From a checkpoint of a small sound classifier: batches of 256.
Rows from block 6 of a small sound classifier, named by matrix and row number. Rows with one number belong to one channel. Each number is 128 + 32 x the weight over its row's rms, rounded and kept within 0 to 255. All counts start at 0. Numbers have three digits each.
After each channel's rows are labels from the 100 clips, of 14848, where the channel reaches its highest value: "strongest on" is what is common among them. Only what is clearly more common there than usual is listed. The data: single notes of 20 synthesised instruments. In brackets: how many of the 100.
# convs0: first width-5 conv, stride 2 (model.blocks.6.convs.0.weight, 192x160x5, each kernel summed), inputs 80-159
# convs1: second width-5 conv (model.blocks.6.convs.1.weight, 192x192x5, transposed, each kernel summed), outputs 96-191

convs0.102:100106135124139114118100133143129097072106067081141145140077114115096117161085112117123149136154079139076070151172115105166133131115202105134141146048129130063155144129091121188084114120065127162162128166117086102088095101081070152126128126
convs1.102:122133139126122091155114122132138200124144113192099139134165075040053152136121131141183130121150104128142099132181093128138133098127071124128102121087144140206150156102149137135102108148153063129101046068101108115152139160122119118113105128065085135116161135106133055155135091145127062077
strongest on: A# (56); clarinet-like (44); note: A#4 (29)

convs0.6:100113146147078150138112132121110160068114124128152104066138122084143081150153080093089127079141115083085119072088139126116118119071103162157062123113097085073115092095131105093111123127144136176154139154129132112178107131138074153073121044
convs1.6:057129139139117157143083108151110085112065146109180134103109114146093161094113107131136103096120088152189085140097154155149111118101129158080094178076089138132156149163122169065130044122039135108097129173129095163130130180140139079147179144146123179154145129142093158103096138123186146203
strongest on: octave 2 (55); B (40); note: B2 (32)

convs0.19:085151125116146145146056115163109103140110113082126151087131106139140140121180131093154154128073066108108078125111085127109121076123106095145039099104054142102175151082133091171153125102115100087149123152097113148158085096090123160155137073
convs1.19:127084142152119112138130176160114146173106161168147154167134127120087116101084143052120083126116145165173141116136190152141093177142123117123134139096143220150033111165107163122095142144105121096175115145109101107202158118146134149141186128201118132187125092093154186148210113100127186136
strongest on: G# (93); octave 6 (41); note: G#6 (40); note: G#3 (31)

convs0.31:152147139140093129133116083095175094173146053132067083076108093160122181073122170123064121160149088160143131114151079117140152133121135115106135128162139092132162130143127092076124118095072122098105121096183100167103106112130055045149097118
convs1.31:118149165103152187042119098139129130134100149109109152199173119150077157140107109182151121147149134101138105104164200116141099204114080111104119131094118184089159093178141125119214112147107106118182114189091053113169152208140142108118201115092107102143100114150128095160128166128131151195
strongest on: octave 4 (100); E (45); note: E4 (45); note: D#4 (34)

convs0.154:145142135126120116111080109077086071111184185129140122095132093120126116096137097033112098099086126134128131079152072116099109123166091123106109165162026133084140093137100138105098060085142055141084099140074132059130076102120131136110070067
convs1.154:126132128136147110074140150137154195171104047140155137130121103083124136143145147157150140128145111132058143095107091147101099160092115098186123155095165093135058126112126128133101122159126107156155125052104151128063075103109103122120166159096196137115194151135182114141141126092082084121
strongest on: decaying tone (71); bell-like (65); D (43)

convs0.84:129148100080088145184100143139128133101079087186126049116147102149121099126103117078105094101166148092116139059139078108149132109131159163092069175153101085111149150128154106065135125019077135089131135068147121119137042152072135188092105144
convs1.84:120049161169156196071132120111107096118098117127163125188098146086130112124119153181128089091128118152150112110116173095142097121128120172100141096062082120109148081131150137149039062158096142168148105091149123114152112097155113072146133095130121105128168123102139177181117108147195156168
strongest on: bell-like (41); organ-like (29); octave 1 (28)

convs0.99:134117137104125121071102119176129124097187105195150142118134109118084116110123160107127113148052119129103053115159142168100154188097102144183088179114135107088139109129081081103132133105111111084100175104116134170178080089130087113159088048
convs1.99:140152116070094121168095191110147141113113109116150137099122080173127105117135057141073141174129120095109139119047140102091185137141132109126149130149140136154164203127117082159217170101167097136111147121185117160077081090109181100149077131174158133119128146139150119125114126117136127154
strongest on: G (40); square lead (31)

convs0.143:108140121153119171126099144155149138161130139103044093118087000129097089113117163091179152093086107095123092140126104132168121135100089200130128111149158089108159119173154108108161146145111125116072101182095093181160134141146097121142138132
convs1.143:160122163121150145142168112167186145156119082112227102145152157127151118134166124137115162161131158144093115049123147157138095110153192150146113051086176121102163100139110127150163118095104186135158172100137128134104080139088128141101136112131121099140138067146161137145115106184139125091
strongest on: horn-like (41); sine tone (32)

convs0.189:106097095139111137101092114120141147141128181075133132135129100103147131151053198102095142147083133136078138094135076130140119204072171127153097165111102071115149130138088119123109082115108089138144133093139131165111101094113174114150134119
convs1.189:136180135172130167137093159047147173140196149173105142167113127113120143135152140204093134145169130124141100142117122115104099087147121101127131160108164115156126159134150089134221175155134087126070121097123243135133131106164150170145117126119092121185087096142171093121110077180141189136
strongest on: G (73); clarinet-like (37); note: G4 (32); note: G5 (30)

convs0.171:091146144140132121148143060110142090141156150104106134106129080148117082131115101129118111113173144148152162085176119179113121100147105150138068168162075123072163114100115094147086048079074059113145133119124167072138120082075151157183122125
convs1.171:127144164109123085113132158123160147150155097112139133170142081076132098151127168157128108126133170124102144114160088133118039102150129136132162131135098120203081124131134120137095136189076106168131115068127136120102153188111120118128158087132123091080184118132119118120129166082129131165
strongest on: A# (75); marimba-like (46); note: A#3 (44)

convs0.54:131145115141134090128149094125203105127090159080050082132149086164056150122136135106071134166158106145144142182190074126129128129125136149126130128131172145192150196132089096138160074140099093114154154152156152164087070103159163035128091175
convs1.54:126102097137109142114128103136109131119165122081089155149094073160095047158119060068074140132166103128076112138115141130150142138099118127095130132088099100133144133182163115117154188127106120091126153163154110111109159175041119088136150119136133143085115134109091133086181097067158168140
strongest on: octave 4 (65); trumpet-like (36); A# (26)

convs0.80:118123203085110126097104124076127138148140143145108117116117104143104114099110121108110103120124137092140071168127101085133085123161163149039135149034142144093117168054111082100146157144057130141157063132133174120150098152086146146122069127
convs1.80:131140115123132131133100124138187137109131126072128124128131108147146114204149134143139202145168180131143198138116097083109178057151134131112166097179091112159139164094132123140151102102155044167119157126165126124091121121090149180109096132130149164122086138151167172148111147150162048129
strongest on: bell-like (50); note: F5 (37); octave 7 (26); note: D7 (25)

convs0.170:106160142131136134141112111109151098156168108161114112092138132172122101136116109129055099071134127154072121158155061146116160169143134081089164104069111149133148173114121131125049128136107150091126131154107121135087091122143117109117100133
convs1.170:119178162131130091183157123134139106127118130041138149124150093154207154116109074060127138110093188111152116147118145119137167139175151127112166125148105209164170136086167078139162121143122107099160113145119108150169114092148163155166107115152138134176129142139122136062108136074147101104
strongest on: octave 5 (87); organ-like (52)

convs0.117:103072133134143112083117158102053140123098197101120146144126118147069086137189112114108169196102093115052096121171071107161171074138070142088073110131136104115105133078150106157161100120068126111136077107116087162132104140174086144103099131
convs1.117:168093120166150133119166095152076072118133226073120096113121172085134111109106104144182109152101124108184115104115133144119135098142114093151138137140135132123066112164169157171140046074153150125105119176096106102145156120114152170138142107072063132121091129106152112119184152150108121139
strongest on: G (33); note: G3 (33); bell-like (25)

convs0.129:148138114098119117147130050122110144116119110133104154082151162122129116091138117098142117084118161164073125130149097115167190139167123124149135124092097130149133152064098115130117117110077088049102099150113096143144072135036128078134113138
convs1.129:165102116167104156146129114123121119130153099131096159164130157018089181106130106127112106114081067160123204109171119071141084089115105130128117121103043094093141159086154122118104125082112140132133139091121104147162117081192123152117085136106118138113076140135125135112134111163087155159
strongest on: D (38); note: G3 (35); trumpet-like (29); note: D6 (27)

convs0.114:124145098071101106112138161090116143128120106116046104096093136134092089094100105131110080153107128064112142142130086184157134139115201097153129128120202076041119128113113122107083114143069119096136096134104071166086121150159129157108081100
convs1.114:152117121166150068202108201153130130113142118148132147138139111137114136169153130113116115113158124111103112061152151107134099099137132181145141177096119108148150145183095150029085212102088090154126126121142119124131106168122124090140127116129162118145156088109154147135109127074103153178
strongest on: octave 6 (74); oboe-like (56); sine tone (29)

convs0.68:105108160130130125107133103134154122143116165112048170096119068137134161103091094080141080147154150148085155127114060163082130133141116109174096046105191103162120193106089132131058083104103101144083093148116141075169109140096110124106183089
convs1.68:125147110111097099121180142127107087169087141137095113048148166128114136162163120126108096168073129109218155074136163113095121083171125122188092160076160133125129190168130172047111147097097189097082139079126082166137130085125103068153068117115169132074163111115159147111150165088126118151
strongest on: horn-like (54)

convs0.37:111126156107122178113039117138095123130119127157090133128120218138119142122135136046121111144115109143108099132143070174143110124101142094114133127157067121142163155132176106131124143139162124123153098146112138165131154140144111145140125134
convs1.37:051163047100082082143117120096155132114148113105116104155178131125097130191141095108138132101159184048137108155106115127069156110095096064098159172180145142123125083160116113095136092118123163161131127119083133068134109114133131112031150179135137095184133200054116157117129083133107132121
strongest on: octave 6 (45); marimba-like (34); clipping (25); text has "clipped" (25)

convs0.130:122134129118136103148154081107124089115121050127105096181108098142116150092102154075121115133166113162174105124134114142128082171075144133100106103128076095102129141117142118161089135131091121104042151156110104161128110085171116039161117066
convs1.130:109175159135116143105132090101113128175153118146138119123159080144126184115124077191160135140117032167192099130168149137138074151125124136130112106139088121103128152208104086113157131120136107094170107167119131111185144239153110084062106121080117119136132120112122085135135150125123079129
strongest on: octave 4 (94); E (81); note: E4 (81)

convs0.46:100135136035159089163125142102116154080065134106113083081151142130135137160049147134138095189120171038134173076176069140144144130166171116110067101124099133098090121116114118106109156105080142164138099151115155166132065188137172172087105130
convs1.46:135063117137128109089105119094131101118084102120115145087159091103103032147117140147134118184118097156124100129152151130090132081125065145096133144126184112115232150154127208127062082142101166140139116068168134123152149116139112063113121130091130124178198159098142169146103111137140152113
strongest on: F# (89); octave 2 (54); note: F#2 (45); note: F#3 (36)

convs0.48:071167111104116114093078107056076124093129147095138093114080118135151114145099065098132153151089101082123084099131104141128109110130070104173097126073127109149108144108138066151165096150101120141053155182079147044137101137136073128136087118
convs1.48:139135114126137121114100130132137125107163074164129133196136104093051159112113117110111138152105094125177088123140147116137097124136061157088139153102120135169077130079147119160134149112149165138084125155155076102152121113126127134141116127161149025162117120143079085197158076134127167087
strongest on: octave 6 (100); G (45); note: G6 (45); note: G#6 (38)

convs0.156:090126135199131130112111145124097149170118087124116149143150096097147090107162084136134136149124123148070075163134074127135102113114096158162062153062056072080130116088130114138128145132085130082124101129097171102133088126079140105105115144
convs1.156:121159098127162165119077072149127184118153169151151110114093130137063182126116153117060160120111055115146091113106063115142109150133132127124136096125146149156073089155127079052220097112132133141091088198118101108114093085161136177091122110154042161172048112136129150148162142185099145137
strongest on: octave 2 (92); G# (85); note: G#2 (82)

convs0.75:096134148095103108099115078124122109151091183052104112122160084141120091096097153111113094155079117073068136103134115164130172119118086151039107178113065124152152174140104081099082127077085064146155052165144085142127120162166068045096143088
convs1.75:137150164201137148121167113115140074179022122087125116165075173140099129133132130146132097123093112133192090135069145154111174130146144124163131129157137073119180117138069160109143061110148120128119155099158164108167125122112118112131110149106084133101083150116145126098023106091099137056
strongest on: octave 4 (84); bell-like (55); note: C#4 (45); note: F4 (32)

convs0.94:142036159081116133154146111150125139156145086129113104119124114172124139102129169102099149118046165108105132175127096130081150122115138149080081133077126111111165134139108104099152151136053121126129063149118140154109093056108096161135123147
convs1.94:116178177140106085135067077133125160129124149089120147177162184112124181140148146189157102152174095067091107148081133185134091155137106166096141101149045161128072129092136129110123169139115071064116110099064136099094134176104122156116157121178118112149071154087131105117174121137153184142
strongest on: bell-like (63); G# (39)

convs0.168:072127160111103113200120124112129134167089092193132127143159110054102124125098125104071109160136084125093106174072080129111128154126159147093066179086134137112153131080106095125105167180083142153124115137109077153146030123172131147147106138
convs1.168:150170123119137116138050177120117093063186096141180137102121036192176145149122139166162144134128166115135102174143110142118149067110075142124133130158111160142179155146088107142135175128147086136129123156150151110086102138148119116133104143172134167133109156175166125138103150187124150136
strongest on: G (38); organ-like (28); note: G5 (27)

convs0.74:077129120107084118157109057115114122143108151108130132081112134132140140113152133101164127151153154112142138064120078123135141107124100103161065066085060162140109131115145140109121123111070091112025092182086112118163086125088102107136125123
convs1.74:106124131092126159057112135101116092150112100162104146149182160157106146108142152171118113106036138107151135114142185095122120134112153142179143116090086142048130178133087127167124121110137146076101134047125137162144122087180165124140048148099173080150114140155103163136136132114125113069
strongest on: octave 6 (48); flute-like (43); F# (34)

convs0.38:117109159116094162144035116130114117118121156120157130078127161110098114072120119155090105093109069025077105125150127121054101087121126129128137100179110139067123117109182151068106083120154140115127099104109135126134162116100110168103045091
convs1.38:056140106084140155144140055122115134145115134129082159138144107128169136133122085120122144058148127090125140129136138104181152182009107129163017064122171122095109110145113146133148152134135169079134148142107132135127124125071104083187124125115135172122122119089060146172160133118102126120
strongest on: text has "noise" (46); organ-like (44); mains hum (29)

convs0.155:119133170129089140155118084091149096067138106135096091116105181169092144094091173154041114152157096169099102126171123159149163148128129003091140133079135082138155161146103132145110110145097108096124119131107082105075117121109042051130091152
convs1.155:148147196114195119141112128159169106148153127142147094129202178128105191114086160135187193143136137116130123090184156144143083136204101131083134143108073098114154107116082111121172157091079133129156139148072121169090092177127110124090101103074146114141116140205156114129135187164114083131
strongest on: G (36); trumpet-like (35); note: G4 (31)

convs0.5:116030144102067128126122119149121166151092135165122139183092133138144155163173121133086124150106094163146104130125039143152129116136177128098047115147087139099109123110133082143111148163086131132146091161104106190100099075088167156138137151
convs1.5:102162140156127158125072134111124112098185210160171100092101116112172125103117087173122162147088143119204080116109000132121096049154123120115139150128097119095111170171132109131178116104147126083113114086138169122102118129120112168131138136096109132185105135132135122134080154161150132121
strongest on: G (72); short note (63); octave 3 (52); note: G5 (29)

convs0.24:113123092189144118081159109128180114125110067116149103054125115132122065117115130091102063103112068107110080103093118099116104147159159136134078151081119083180119152132117096102125130103119112048137119109122119122093077084133188152077097138
convs1.24:092075171125088098136126172142139100177079040080116160105187072153154155119154137114170193088197138138065092113177129157100098144125140172137122171087146132124107093095164137086110102160116115107083120122160152113068075141101120098143104187142114139114199121168131114128063097138145109116
strongest on: octave 5 (70); clarinet-like (42); note: F5 (36); note: F#5 (31)

convs0.83:121127097173124122119117127170106140197118048092129167143144141098144118144142071120110116079116136134061116128134093092148099067120120138110070151083102079117128149137094098155091103158099080165155127166119164134149078120142129128120185050
convs1.83:127170084105121114111131122116114192166138170165108123090044116128075150139151170063050064165141106149181138143080127093132163165146120113149123113114163120208100084105147049096136129160078186083117089153145146108172141066180104170125132145190088165165089119120129122097142132082131207188
strongest on: G# (75); octave 5 (71); note: G#5 (50); note: G#2 (25)

convs0.4:075127100141141038122145119127135112102186126178067116109148120149125133108136158061063108153127124118100121141102081111172092112110093145098135147126190115147119140158096116171098148101070111063113111090114073118116051103148071141101143151
convs1.4:162155178137136175118137148162107122082111068101147142169205140118161140147221103136159093149113149040150065115138202109117168133123105162116101122140138116128103061142095100155137136149105129205127126134106122086094155138109140154072099130131192128103126066151117116171139133110123118131
strongest on: horn-like (99)

convs0.56:046056100147161078085132122054134138122122117126149117142113169088122171152146110103155125140090133132135111123034130109082098153169140134191082167130171134123059065128050128136144149092132123125109062080111118099137082122148156133107106132
convs1.56:143065182119098153091093135164153095119115153156140132116100127162077103107093129168151098143116124114156102169147102093109108098101199182127078174103118127192124197085162170138097127127110109126096094076170178161113109159128135143150176155165124119075146153109147087082114112132128124158
strongest on: horn-like (60); mains hum (33)

convs0.26:090075101139130114135154132135107122197126106134082089118131115172200141136118138100153114109135102147109124150132099130191142105120111127073129148082144154109115166153133123132066123160093138045121090137080099159100086120142105123153122133
convs1.26:116209119092133057172150125130067129172134144083153111082187074140182130086123056119141122143094062125154155085115118162166123114125114137104090136111134141126176155049121044117126109157063147082163148147098125105131155130126108153094095130164146159140116109157082122137069169126112162187
strongest on: octave 5 (100); C# (83); note: C#5 (83); instrument: harpsichord-like (28)

convs0.89:143127126116112134175126090157118143058136168133120097126053121107100107085116124115062120096137067075130107131116088162118159126101186138115154172112065079092126105147116075150108133136131075109173128187109126173107097147127084166181174059
convs1.89:177108152058085190126098143160143133157087146095125101179105192161151141171122116154086155156125178156146223125091119163126178171122209110151137103167087164072105162093129143104137098070143092133169103075142142184129131121150159172060103110154136137127106141154127132105111112125145171150
strongest on: bell-like (100); decaying tone (100); octave 4 (80)

convs0.110:093114055114147136153123134098157152087116138072159139100084170112114147116131112112117160138128156124167129154132123138153125155135110000081128083133060131131167138136128058060056070114141048118048129128158170135139149157127140127079111156
convs1.110:134154147067152139089147118139145100108112101128173143116112120151137109121058141154087108135097123080133129132146123196137102153153163109137147106118125108147175106168126124123146036134044119096141171185186126177169113136149118142169123118048138147145101141114144149115102137114121164136
strongest on: octave 4 (64); C (38); note: C4 (32)

convs0.82:138140097159104152085167170121047136107089122169123125075144138102139049129117084099143111156153162091064113156144134098156127095094079126099139045118100123101169093155120142122070156072073127133136136053100053165152102167146131130105118123
convs1.82:161091075090127166084095084090072145083088126104124119187164099167160080136084120161084132149080062155123167119109074105071168164119166130099115119104116171079087084111129118101091099111109152081110113118118087150118140138083155115121142142028125128206173152146122193113126122201123160124
strongest on: D (49); D# (47); note: D#2 (32); note: D3 (32)

convs0.142:125135113128083119140127052097109104128136137084101090146120094085148136134112181100126137157084120158104016111148082158148101165109131129076125125061133159106169176153101130114173121162080133200122072090093046140151074099112140186137143108
convs1.142:120110097104113168127067117128120156115205122160124136178136103146087110122116134157157164135161096146084137137193141141170113083105120117139113156096090153091147141062139106117074168189150105110117196102048137115118118191166119134140126139130100098144157126129103100151138118180139182122
strongest on: octave 6 (81); D (37); note: D#6 (33); pitch class: D# (33)

convs0.93:138154140086167112132114122146104132127107145133106083090160118118131091128127073147085168130062147086129094129106102136177127162172099131055074137087106151077125083058096104131096151158104116146111083135141149155056107105119082129134134108
convs1.93:142092161178096183110119121130158163119151099149081088069115133082080154147197154142199154159159053163076114122109131146138103132150139122116142075183126117097112096116101148097152175150156066164149137101088160164122094179139076158073145107093085138108094177141131054111112136166139079119
strongest on: bell-like (100); decaying tone (100); octave 4 (59); pitch class: A (27)

convs0.133:110110144098114148152148143088142110131124082090116120132141106117131087102144142066135146100094079124146129113121159112110145055110161140159078095160087099111110168135062163147049088088181093093141121141141131120111120094090082150135100063
convs1.133:145104154131177075101157186193107107165073064117142126148196172127103189149134078127150147056203116120077118123115169162152109189088143094124181106134096154109112121137104141092147126131140102152142120103109083091103171096125131101155160073104144095167126176108145190156170119167108113113
strongest on: G# (68); horn-like (36); note: G#4 (35)

convs0.132:099128101102124144159111149128138075144147099150138105053104090136082120159164092100107115133055065065092135110147109153125128165108182148074158048158058110108181158110168138029137116111142096089094152157118093162157126126133139128119093145
convs1.132:082140164078098097116156053146097085127138126102185139084129155144178165118087142104085107062141147133171134150186150129168098140133136174128168112120129122086169180185097112121153102077133145073174161162115075097077153146099093107112134134108148176117078117107146159139159147134171136160
strongest on: octave 2 (38); A (33); C (26); note: A4 (26)

convs0.175:114144164117142133116159089131108133074108210103120178179079095141133112170101136120150138121081084137103104058172122140134108094107131160137072133113140161085128127107118104162129114073098106170132097141072103117159096137112113160113124067
convs1.175:145152123131131128102226068163127107184115171145099127117099143124096142117123143148122203141158122144157117111112147137131126120135151135083132104107102158120119117126080156155134004119090081115209189098049135148139118178123173115112102142098112160121141147140126071109128117121109077167
strongest on: A# (86); note: A#5 (33); bell-like (26); note: A#6 (25)

convs0.12:128078101131122118126117132095117083117106093129135103137151138079095095072163060127120110102049112107137032123124057106140127141118070156066101069179068083107118135071157103106158188153099167078132092177111076139124088145086128087150119119
convs1.12:109130153157119097092166101130090090117040119141158090078099126155107179110090112111145155140155162148140081157097127148147091067129125127115138152112143180159140107120124169113194096141160127117093154159122140088155143105128138060114156171173089145123129121204120079144080126101134115153
strongest on: bass guitar-like (50); pitch class: F (50); octave 1 (44)

convs0.67:115149139141123104077117113144110119118140172151144150136089113130172058128075165117097052169085128086075077067140118150127140106118131127088022151127058164157131170077125105190143123096083095152090123153075093171136085129160148128084115123
convs1.67:154112129101096103122148159124152056137125091087141116156118133148116085098137171134169142146166107159126050129119195150120112123132131100111095164126077211135182128123100144154031112120115090114116181134089096128127155171080115114113116164178109132108196127084129157127194114122127153137
strongest on: F# (41); clarinet-like (33); note: F#5 (31)

convs0.161:107096156109119154134105133106121108097144076130121093057146123137125106102088153114140059155088086122069111147152054093147157159098179148085159110138112054100161152163149139072148152118081166181124100160105011134136079121146079125097106116
convs1.161:114155132175162115138098074099083153090108119140131131150138167132146054104124146038162110112196126150095140104115132131149134134151107152059147106131111063192128053150129118148174173155116134112148157150130152096110168162129172113110141082136142120141107120169096139167106123141150080162
strongest on: bass guitar-like (43); note: C2 (32); octave 1 (31)

convs0.151:142140127119120156153140133069161117087129121032150128088155160093125073122152128096141122103058103097130101098144108092130175139084164131137060080128049121133138133084150117115162130120058136093081094208161101123154066123111076116111109069
convs1.151:158127137159156071123144137111135114112116180076124106130153167108130088158089105106123095166128058166116124138079098158121080135108150034127111151145226112101141147101086164136120113130124173075088156141110092121108161177127119086132102120107177064117093124136099161132155114124071137096
strongest on: octave 2 (65); slow attack (61); bowed string-like (56)

convs0.104:075088157090086133115133113108137144124166130081129152077137113102127154119173104136127095113056079125107136099189089154075144150118126086171120128086122122150127140046131111164119136123116143180105154196156184076149077104109141127150136132
convs1.104:168099111142121048143117163052100158140104122096132141136172126149175103152134114127101143143114088105124138105127109104038159154148148106081152117150146138190129113085145132115127136135105135116034147112081170160139104154120146159091117132120165080177122182147181103059144168128117167100
strongest on: decaying tone (92); marimba-like (66); vibraphone-like (26)

convs0.7:095115140127105130213137133074117078117089115151101106137147125140080090183114085119137109131203093105049080178127090136092081124090119158148140082082124146111140173113113099146109144187091133111133153087048112102111118090106079117123072064
convs1.7:133124107060154062052078160136094120132146125116111142165130104108117072130088151156145129109110178123103170099129112105120097117113137144100140104091101160143086107095091116145038099139101093116094098124168114159114153194140194100175154131105199141124168142128153159160142175133135198157
strongest on: bell-like (52); organ-like (38)

convs0.44:134133127097115146128168186141084099154099102095111158117098117108098120187132071112153173114106077119091124120138091120131099145071147141160148074144147101122120152099149178135101143085097136074114190131087110091139138010123102124141116088
convs1.44:113160165178132137137117157132147112154137081078161049194151155114135068096105123184123108173165125193121200120133176130126168146167129128097111138100119053114166145182122112111079118095124144143154148136091104168112135160133157095109123133121220145065074164161147153093138131170159143167
strongest on: octave 2 (36)

convs0.79:116132087123131000105188135135102131121134125138067130124156069134139143110126128139139124113135152135133154158085144096043123127138100129126161143146200150112000060141000154137129125128039128071133148114137084147095045134129120121129142151
convs1.79:177133137129113100109112122145097161118140134104151198131153152074140120209099095130183143132146133050135166053115145174142118136146126077084155077157135122130136135149157112101125115091120160051092141083107077088176163107158078119116132144107145169134119121100157131092125135118145120127
strongest on: horn-like (33); saw pad (33)

convs0.88:115150141169082103051128129156141118157074092104124112113154145101155139049114117116070114133109129117096117118169065115147129101064108101119102081113135139104110131142094101107134106096094092165157122125090140188114084195115069103146057100
convs1.88:123063134123106121099108113077171134121102129126123143158072137084146158132141121072103040137151069091192061100118124111118145143117183136108141128140156063155167173157133168153098176154118145118136085063167153157179092088169134099109149135122131117154144118104127085143129097069128136118
strongest on: G# (56); A (44); note: G#5 (40)

convs0.131:107137131107105079158058138159066141130152140095080091103159059136093099121136192089148130127155067141086120140119108187134117127120140142060170183168062124182150102152117080170095104166133137113140153191109037189103077180136113145160137098
convs1.131:127129209151156131091143138186132108118130109075110094183128136154125160108114141120124153150095202145102097133095180193162159152120101114111134105160096109148143083069121135131168098096175063126215092168145133089112174148125170119175157111115085210125090183138101171094112131109148112105
strongest on: bell-like (70); F# (36)

convs0.113:098160174136094156134127190089076106136142120142125086103106101124114127138150116109133125155103105172119129122067077151071108111115170104124098152091174115095156068113169109084087123131067111157104113109115094111095066135067111119146126103
convs1.113:109123145119183107161150117146077134144135138129096191123140114145151151187161079105099136088120130079132089080155139090149162144107118156133131072169153144130144127135098117027129157162156155173149159199108126100072150093105121156148129081126181062157129197093128139167160167155141089101
strongest on: octave 6 (57); square lead (25)

convs0.70:058132030115151094125000114130099130140120170154171115128146154143115154128158131111049157133138131110142137169056108127134105119112119112086150152119053126126043033140072063135142144114195128115128129100137132111140123142154144125150093134
convs1.70:129142233114150180096165133126190149156125125140180137095076110148142125126137222132117128134049100109117123074131126107145132133212181127148136078098127130151137108078106132099105090136028123092157098154137139193105084130165164133160114109118092156129110119149143128057171139058172145147
strongest on: reverberation (63); slow attack (49); saw pad (38)

convs0.174:055111122127151122090120118116163153138091139075180147135045068067154142125114141120196138087076133123168094141168120133162122122153146091112102052161099183128183174116141123127132101112113196143091114119106158120165114128131138132103093091
convs1.174:171133131111104110107099115122136129086069143116148144120133150123126107167095160139101148166112119138121142090125091182162089084095192180158136125038130161118110161120128185136077110147147033142122111060119193137151041145132145102164118161168129067121160115152106101178102079156059117126
strongest on: bowed string-like (62); slow attack (51); vibrato (25)

convs0.73:122105147088130105115133076120135132151115103106108146140092127138133147090113119122130134095178105181110099174122076119129116124143124137153067151085132133096160161108141113169067094137052097141155111144113062149165095101132098141097157151
convs1.73:117162116123110089175194085128151070121211213157164128048098118094148109119122141115112094154100123119097161136173096135173101060105127115128122131110161106112079187107145115135142073147150140102122138119110123109117119127103109125143091141094108171053099093110105098148148107044136069126
strongest on: A# (68); note: A#4 (43); square lead (32)

convs0.116:077144119158117144134133125091139144146159063085110125128134011121138146132148122085159119118097116129129148166140118100184134111127143212156135102128159104149193190134150115151103120140133115096097150051158108103162118161126114129137129109
convs1.116:131130143155106100110170145173127141135103094145162104122148126134159146129182106129126080165117132123138131064126177140116131148098204213149156080050156129148139132149125102182183138180152133166116128113125094110117070073109105126105092156154181117142101107150137121187145111162115104148
strongest on: horn-like (93); octave 2 (47)

convs0.9:138122107117108098151095128128040092086129134102117124116145153160163155102142130083123046144092120088069147081112067079118098169168106133101143118132139140128129112142083138142170130172093111160135088123041145166131079162124076135080141129
convs1.9:103118114088106079036101109164094182051104099155140150170167121149130147136087104115144164139149130123119127135108084174140154160125077112122170124165137082158159113066139105183063121177151135139112131066103161100159115104165111119174201149139146093211145172135115122149132125119133126136
strongest on: organ-like (79); octave 2 (55); octave 6 (39)

convs0.96:165134130110076090093142055095202088053207129156150122146147143125112077076154125138158149087126141168093092123169101141092102134104140092135120095076109138105166158157085153110130112088096098144163146146138094148168107107086117128134079078
convs1.96:180115145130102147106127134122143069104135120132174107084110100200107108134084177142130143148156100143069112134098121163117134130214134123157158073125109139111115120118137131128130115183098141074116160152110149182094118154128153131162064144169070151090162159138126157078120117132112099112
strongest on: organ-like (46); square lead (31)

convs0.144:002146029151153018121125085122133152134117052134142144110124137125145157148137144132148139144146148102110122163167091116174135133121113020097104139137173132109092197168105094131117101143154101114094108059148159149158085149147143157097144136
convs1.144:141124116110113108163138124059055120145112126135123108093075140101146160161073158173177068180124123188114160205135145174116133135087178136192123130142133110124167136100113124212100123196140095125142096080098135125190158134164120144083093135124157106112135125152177136125119197104104111092
strongest on: bowed string-like (52); slow attack (43)

convs0.125:003147113140103110155099073115108119139105092115168096125024131144140120085137108145166112154093131102097107116122039141160080149134108038120159106124114141146178139149144079101135108099089115171047092133121136088143064121141096153106141104
convs1.125:119105068121147102120128149161156141116129160176161113165145150134132112136111163173123154112125111145073161190113106149161112098120089107209140149129136115119082167100116143170138177156222103183111126097067133095088107142114175130185129127075133036123138122134165122186149159195102114120
strongest on: octave 6 (75); bowed string-like (51); slow attack (42)